config.yaml
downsampling_factor: 8
encoder_activation: "silu"
encoder_kernel_size: 3
encoder_widths: [192, 384, 768, 1536]
loss: "mse"
decoder_blocks_per_level: 1
init: "kaiming_normal"
optimizer: "soap"
lr: 0.0043
eps: 1e-08
one_sided: false
adamw_lr_other_params: 0.0011
weight_decay: 0.07
Rows from block 8 of the encoder of a small image FSQ autoencoder, named by matrix and row number. Rows with one number belong to one channel. Each number is 128 + 32 x the weight over its row's rms, rounded and kept within 0 to 255. All counts start at 0.
Before each channel's rows are labels from the 100 images, of 14976, where the channel reaches its highest value: "place" is the part of the image that holds the peak; "patch colour" is the nearest of a few named colours to the mean colour under the peak. Only what is clearly more common there than usual is listed. The data: rendered scenes of coloured solids on a plain floor. In brackets: how many of the 100.
# convs1: 3x3 conv (encoder.blocks.8.convs.1.weight, 384x384x3x3, each kernel summed), inputs 256-383
# convs2: expand pointwise conv (encoder.blocks.8.convs.2.weight, 1536x384x1x1, transposed), outputs 220-329

place: top left (100)
patch colour: pink (51)
convs1.174 [128 214 121 145 115 127  87 156 100 147 190 113  80 123 136 125 100 167  83 148 112 128  72 119  83 141 118 113 184 135 111 136 121 147 103 112 138 125 133 112 111 132 139 159 115 123 184 151  94 104 113 148 157 105 211  78 107 178 117 101 137 103 128  83 127 109 130 118  88 148 169 127 148 105 238 143 173 198 134 166 124 125 172 175  91 107 107  93 109 110 157  90 167 116 149 161  93 197 104 111 139 135 122  91 109 116 149 167 142 106 127 125 114  88 182 104 181 166  99  71 109 127 116 113 125  88 106  94]
convs2.174 [178  63 135 121  97 121 172 163 179 134 121 144 138 114 179 148 125 113 171 109 134 125  90 137 118 128 130 131 126  77 156  94 129  86 120 106 144 153 107 175 156  90 122 158 122 158 107 123 179  73 163 137 179  94 123 206 114 120 114 173 124 161  73 168 140 165  98  80 145 189 137 102  95 104 104 178 146 112 151  89  35 171 121  75 113 142 150 151 188  98 147 154 136 130 148 167 160  83 132  98 139 114  19  98 138 148 189 127 180 212]

place: top left (100)
patch colour: pink (58)
convs1.131 [138  94 135 149 121 130 116 128 124 107 135 149 169 129 171 127 128 115 107 144  71 147 185 146 106 160 119 123 117 118 134 124 125  76 130 151 125 151 115 101 150 125 142  97 101 121 160 157 190 153 145 125 204 137 142 147  95  64 122 147 112 122 139 121  91 225 132 116 124 111 130 165 119 101 228 131 216 172 114 124 138 149 134  76 153 175  92  99 101 115  80 124 137  86 142 157 156 255 119 162 100 170 136 189 132 124  76 155 124  78 132 147 144 191 196 181 108 123 107 122  78  93 171 125 132 118 106 224]
convs2.131 [144 164 124 118 114 190  68 126 150 135 105 148 173 156 184 144  98  85  58  90  99  77 121 140 174 165 165 106 157  94  75  90 158 112 153 132 158 114 107  12 145 151  58  34 140  99 137 161 115 181 124 128 115 161  71 162 106 156 121 143 169 113 108  87 120 127 181 137 130  90 152 134 169 121  77 131  99 118 163 182 126 157 151 166 189 152 150 147 138 139 127  44 122 160 131 147 135 115 143  99 129 136 103 155 102 115 124 164 145  92]

place: bottom right (36); bottom centre (29)
patch colour: pink (37)
convs1.143 [131 153 165 143 150  84 110  49  91 141  95 110 146  76  80 125 135  96 115 122 113 127  82 152 132 166  99 132 115 143 155 119 132 160 165  84 116 112 144 141  67 108 140 119 142 133 161 132  93  91  87 136 182 138 124  88 121 145  86  57 153 142 142  75 181  77 156 120  97 156 127 124 157 188 113 134  47 160 122 150 155 151 192 132 125 137 125  26 114 147 113 145  87  87 147 134 101 144 137 174 171 111 146 118 174 169 149 184 182  66 185 146 193 141 151 127 117 165  78 181 171 116 131 125 123  90 109 179]
convs2.143 [121  88 141 143 133 142 120 122  91  94 148  99 120 143 126 145 115 139 122 148 117 117 177 131 164 101 141  77  73 139  82 185 107 160  98 121 101 129 150 185 125 102 131 141 201 182 143 121 120  60 105  70 121  49 164  88 103 103 199 105 185 165  99 147 155 108 165 103 112  76 128 102 109 126 131 116  99 111 162 186 152 151  70 103 145 131  71 161  75 159 110 155 135 122 139  93  84 225  68  89 157 121 147 161 127  87  86 149 118 123]

place: bottom centre (38); bottom left (36)
patch colour: brown (25)
convs1.227 [131  81 145  95 103 132 160 189  97 119 135 122 160 182 136 149 155 120 167 186  86 105 222 130 115 112 152  88 185 141 123  89  96 165 149 150 118 116 115 128 150 155 158 129 117 110 133 100 199 137 116 100 149 107 180 121 116 103 185 145 125 111 161 124 133 205 255 130 122 126 162 109 132 114 193 125 147 215 150 141 176  98  87 145 149 115 182 130 104  80 102 112 152 120 128 194 164 127 121 126 100  73 103  71 134 118 130 136 101 118 107 133 144 119 128 135 136 130 118 144 109 141 159 106 120 146  88 116]
convs2.227 [104 138 180 127 135  71 134 164 141  80 118 124 128 138 157 116 108  93  96  97 124  62 155 146  58  79 156 119 158 167 108 125 135 101  91  91 165 136 149   0 148 160 137 143 156 139 122 132 125 145 102 145 140 110  97 161 100 139  85 126 112 138 132 143 190 138 163 117 132 143 175 146 124  96 211 153 131 209 139 127 137  76 117 143  92  60 148 157  87 141 164   0 149 114  98 101  89  82 110 166 169  92  89 113 123 138 171 129 169 158]

place: top left (41); top centre (28)
patch colour: pink (40)
convs1.29 [124 115 120 103 148 110 132 149 136 121  28 127 206 109 143 139 143 140 156 157  81 134 144 107 148 170 118  97 107 127  93 131  86 163 140 132 133 127 130 114 141 106 127 146 141 122 124 130 106 179 118 162 142 134 101 148 155 126  96 118  91 121 127 133 114 189 183 118 146 140 120 143 139 120 234 117 159 223 142 123 132 137 161  98 138 117 100 166 134  75 160  89  84 132  90 153 119 198 113 123 127 138 148 109  59 144 123  89 120 120 125 126 155 126 131 116 107 149 124  83 127  70 140 104 102 197 127 139]
convs2.29 [125 164 143 133 118 131 131 146 170 167 155 156  84 142 128 112 127 128 150 118 188 126 159 149 119 130  98 142 110 140 123 143 125 149  96 111 141 146 112  23 200  98 105 171 119 136 158 150 188 118 167 155 123 167 139 116 134  93 129 152 168  93 138 173 171 152 137 129 142 123 107  79 123 159 111 117  96 117 127 122 122 126  97 188 133 192 102 108 155 120 175 128 160 128  58  90 148 150 172 143 103 138 107  97  92 174 111 150 103 168]

place: bottom left (95)
patch colour: pink (51)
convs1.141 [149 131  77 168 142 149 119 170 172 140 158 138 122 126 128 120  86 103 124  88 139 152 107 129 106 145 109 106 104 134 146 122 108 146 144 171 108 120 121  68  90 125 152 111  94  99 106 101 134 132 126 108 145 138 184 142 136 121 107 152 149 103 129 146  98  84 138 155 113  75  88 154 153 120  64 120  74 165 110  99 144 214 176 162 121  83 104  45  88 106  65 115 129 122  97 135 144 110  99 121 122 145 101 106 125  93  54  96  98 125 111 149  90 137 143 193 155 143 142 109 150 150 153  97  99  30 130 121]
convs2.141 [126  67 111 151 130 134 116 118 124 209  60 141 122 138 150 165 109 158  95 114 116 158 133 143 121  72 138 156 147 138  74 189 158 198 149 199  60 133 173 162 110  65 116 123 106 117 132  35 194 145 155 130 105 144 148  82 150 164 132 177 142 126 102  90 114  98 129 120 120 112 122 165 102 166 191 124  91 114  92 114 156 130  67 135 165  62 195 150  91 155 103 183 130 132 159 163  96 132 121 115  87 119 112 141 150 107 145 127  81 116]

place: bottom right (37); bottom centre (32)
patch colour: pink (41)
convs1.336 [125 119 102 111  97 132 125 255 118 106 132 124 210 114 112 131 163 138 177 135  86 147 220 153 119 107 112 105 155 111 120 135 129 105 136 132 110 129 140 147 121 119 113 121 107  87 124 150 137 121 104 108  99 113 207  98 129 109 145 188 107 127  94 122 103 201 255 126  95 117 175 111 123 146 235 145 173 217 145 108 139 142 143 122 111 157 139 188 126 130 184 123  98 153 120 221 132 141 125 141 116 101 107 153 210 127 128 106 102 153 118  95 167 111 157 210 199 145 108 128 106 119 163 123 109 187 108 147]
convs2.336 [115 124 174 167 128  61 122 143 162  63  90 132 153 129 134 124 125  65 114 150 125 128 174 168 117  93 113 164 117 129 172 150 118 117 139 155 102 153 151   0 130 123 138 135 194 128 138 123  86 125 110 102 138 152 132 138   8 128 149 160 104  96 155 158 163 197 123 122 158 134 144 147 122 115  86 141 126  96 130 127 106  62 110 112 137  99 110 149 148 153 123   0 162 142 106 134 131  92 130  98 138 145 133 117 147 122 126 153 130  85]

place: bottom left (100)
patch colour: pink (61)
convs1.339 [130 149 125  96 137 128 141 163 107 150 134 150 145 107 108 153 183 117  72 150 135 127 190 137 131  93 114 146 135 155 121 160  90 121 167 159  91 112 135 108  67 130 170 129 150 161 124 133 102 126 174 144 142 148 132 104 126 199 191 169 102 120 110 110 152 110 228 126 140 118 110 106 164 183  36 173 134 143 139 106  97  56 192 147 121  91  90 184 120 122  79 126 110 133 180 141 136 166 131 158  84 136  75  82 180 107 133 117 121 161 159 152 130 165 122 177 142 156 138  98 111 159 145 118 134 117 112 130]
convs2.339 [187 108 106  72 152 191 121 105 162 182  83 158 168 168  94 125 102 118  86 135 141 144  97 162  87 152 150 200 104 195 117 122 114 126 113 150 150 131 158 183 115 150 149  98  95 118 138 150 137 140 165  71  82 203 133 175 144 151 102 122 143 120 221 110 128 140 149  98 112 133 213 204 160 103  90 149 119 102  79 133 126 152 187 133 112 139 136 166 195 142 149 123  77 111  94 154 105 193 120 112 184 175 184 104 186  92 125 138 161 149]

place: bottom right (100)
patch colour: pink (37)
convs1.64 [ 97 185 135 116  58 133 162 255  93  95 129 157 145 160 116 111 167  95 123 164 140 115 177 138 129 119 149 134 124  97 147 128  91 144 144  82 114 118 125  88 122 144  99 150 123  94 137 131 146  95 143 112  87 127 204 121 121 136 146 153 145 121  95 141  83 210 244 131 131 150 193 137 131 138 225 137 146 230 144 116 116 107  78 145  94 136 124 187 109 134 123 146 133 148 123 200 123 149 146 148 126  95  81 115 111 110 160 104 101 165 106  51 172 117 125 140 167 122 126 176 121 158 153 135 132 198 137 107]
convs2.64 [ 95 168 104 169 155  79 117 131 161 147 138 136 102 125 147 153 158  95 139 168 183 124 171 137 144 115 116 148  92 130 147  79 111 175 144 101 149 114 131   0 133 183 132 111 134 101 114 131 103 120 135 128 105 163 113 139  62 144 120 132 134 135 120 159 133 152 132 124 108 142 142 154 104 140  75 164 171 131 128 127 145  91 175 111 146 100 166 122 152 108 100  11  86 167  93 108  79 166 138  98 111 138 166 109 132 132 124 135 152 171]

place: top right (100)
patch colour: pink (39)
convs1.151 [153  82 163 190 171 136 134 166 128 160  89 119 128 128 151  95 147 117 163  98 103 153 109  97 100 104  95 105 110  93 124 162 119 103  95  98 146 124 114 137 126 110 105 127 123 131 162  82 141 110  91 133  92 124 121 141 118  74 141 120  68 150 112  91  67  96 238 119 131 151 110  94 152 101  92 132 145 148 137 101 130 124 208 137 130 118 149 120 125 143 147 157 148 109 113 162 123 175 177 180 163 183  81 104 134 180 198 118 171 157  49 192 155 103 211  97  75 126 137  94 149 168 231 175 109 193 132 105]
convs2.151 [154 158 140 147 153  62 112 156 133 158 220 121 154 138 124 145 122 169  87 128 144 103 162 145 167 133 172 153  76 152 174 132 168 150  97 124 101 121 165 128 184  96 123  86 107 135 121  19 130 185  72  93 186  93 113 171  72 129  85 149 148  82 174 159 114 175  69 130 172 131 165 171 162  85 134 114 143 119  90 124  81 141 140 114  94 123 156 144 124 154 106 162 145  49 107  86 123  52 133 127 151 166 104 125 140  93 179 135 135 121]

place: bottom left (100)
patch colour: pink (42)
convs1.113 [115  79 133 161 116 113 109 255 128  93 140 128 172 148 154 100 166 119 104  97  94 117  77 161 118 147  98 119  69 120 158 101 144 110 191 175 112 128 113  99  88 108 151 129 124 144 114  93 135 146 124 140 103 154 162 106 136 111 152 163 117 145 143 102 114  96 219 161 122 144 177 123  86 195 157 144 116 111 142 158 116 120 134 111 129 157 116 102 111 150 121 165 132  65 156 143 156  95 153 126 130 104  88 136 169 128  83 126 147 127 117 195 105 181 176 131 149 110 161 146 133 139 131 139 150 219 127 135]
convs2.113 [157 122  67 105 116  71  91 136  98 132 108 100 118 104 104  86 182 107 158 108 106  98  66 117 108 143  86 121  62 135 186 183 132 151 168  97 135 144 146   0  91 112 140  79 152 154 124 110  71 138 150 111 160 110 134 158 126 120  94 122 147 147 135 103 140 190 123 138 126  85 122 164 159 125 146 132 154 162 105 101 182  52 155 154  57 159 136 165 120 116 136  87 110 119  53 126 122 129 121 150  96  75 155 153 116 158 103 126  66 163]

place: bottom right (100)
patch colour: pink (37)
convs1.249 [129 134  81 143 127 112 149 127 136 103 126 117 155 115 177  88 132 110 160 150 138 120 205 101 138  97 133 168 122 132 154 174 145 161 106  88 127 102  90 108 119 144 100 165  91 116 139 118 158 124 100 101  97 161 223 104 122 146 125 132 129  99 118 149 167 146 173 110  93 112 149 133 114 101 221 137  96 204 120 104 202 103 130 122  49 121 123  98 137 119 142 121  96 137 119 147 109  75  74 191 119  72  63 102 156  95 144 107 121 160 176  84 175 105  87 107 177 123 112 189 118 130 116 116 134 139 125 109]
convs2.249 [144 106 126 191 193 153 180 140 163 112 117 101 134 130 158 185 123 105 163 161 177  86 179 162  98 114 136  89 131  80 140 113 153 154 105 167  61 100 146  73 127 164  96 162 194 178  96  93 132 154 162 126  97  63 198 140  68 100 160 122 120 150 135 116  83 115 186 109  99 125 151 120 150 119 135 146 204 150 161 177 116 165 188  86 100 138 161 145 133  91 131 101 200 106 190 101 188 177 160 165  77 127 151 138 129 163 132 128 173  79]

place: top right (63); top left (37)
patch colour: pink (43)
convs1.305 [ 79 126 116 119 119 117 132 108 133 106 115 109 164  95 108 139 165 143 115 232 112 127 138  99 109 111 151 154 159  93 162  90  98 153 108  95 149 113 123 102 143 139 133 143 132 108 130  82 120 111  59 103 123 146 206 113 139  94  89 152 122 104 157 167  96 160 215 104 126 182 125 115 173  89 230 205  97 193 174 100 128  88 137  66 103  77 146  73 100 129 100 112 137 137 125 153 164 209 151 187 111 198 128 104 103 106 174  88 120  79 109 107 199 120 137 199  91 146 123  93 124 124 134 100 131 123 123 149]
convs2.305 [ 75 121 158 108 202 109 130 107 119 149 134  68 108 159 134 119 129 169 135 174 123 145 139 143 163 140 154 121 170  81 152 131 111 143 172 115 140 167 142 180 136 133 124 156 109 134  64 115  94 141 113 124  74 183 139 121 132 141 150 167 210 185 127 110 122 196 130 131  74 101 147 162 133 101 110 159  65 164 112 144 143  85 187 160 119 161 105 147 112  87 134 141  93 149 181 141 178 135 164  68 130 176 113 146 164 165 108 139 129  80]

place: middle right (37); top right (37)
patch colour: pink (40)
convs1.41 [149 104 113 128 137 118 121  65  79 141 148 152 189 113 104 108 157 133 176 125 112 132 178  93 141 102  98 194 155 149 170 131 123 100 117 131 108 109 115 154 172 130 137 111 136 158 145 162  81 124  61 147 105 158 207  51 102  79 117 103 125 132 145 108 173 251  92 113 152 182 139 110 133 166 141 156 116 181 136 166 112  60 201 145  60  92 141 127 135  74 119  94 129 148 144  43 184 142 102 157 167 121  83 121 182  75 184 165 119 146 144 113 123 114 171 149 156 127 140 133  97 167 189 110 128 169 105  85]
convs2.41 [ 71  82 201  70 121  77 135 131 123 107 180 110 147 188 132 137 130 150 145 145 142 138  95 133  84 117 125  85 109  96 132  77 120 103 131 137 127  95 124 115 118 153 110 156 122  96 176  86 186  95  83 107 147 133 189 121  81 155 205 157 152 167 111 131 150 118 153 119 124 115 182 136 203 114 111  76 112  73 183 123 103 161 122 107 146  83 144 103 150 154 217  79 143 103 151 160  78 119 154 128 133 122 140 107  88  90 135 121 114 155]

place: top right (68); top left (32)
patch colour: pink (42)
convs1.78 [120  77 173 126 102 133 131 180 133 143 130 116 202 153 161 129 101 125 127 173  86 160 232 163 116 167 112  84 144 162 108 125  79  91 123 164  78 143 140  98  93  87 106 132 118 110 103 148 138 140 159 123 184 115 167 135 130 130 120 132  77 109 146 133 147 255 255 113  81 119 177  92  84 109 180 139 220 179 160 150 103 121 144 114 169 108 123 173 142 135 109 126 123 119 127 187 146 220 130  87 108 126 105 121 141 125 106 108  89 111  91 156 114 121 174 175 192 157 160 178 113 120 148 138 136 152 128 114]
convs2.78 [136  95 114 173 125 166 145 209 138 132 128 173 149 138 147 140 158  88 155 141 152 144 168 133 129 172 120 131 158 191  80 108 143 134 148 157 108 139 192   0 157 165 161 163 150 111  83 116  75 131 174 113 143 137 149 170 101 122 148 154 150 138 139 133 129 135 119 103 106 119 143 133  91 157 149 132  90 128 119 108 109 127 116 112 162 156 153 138 161 154 160  44 177 168 108  97 147 164 178  50 139 157 141 112  96 124 113 202 105  87]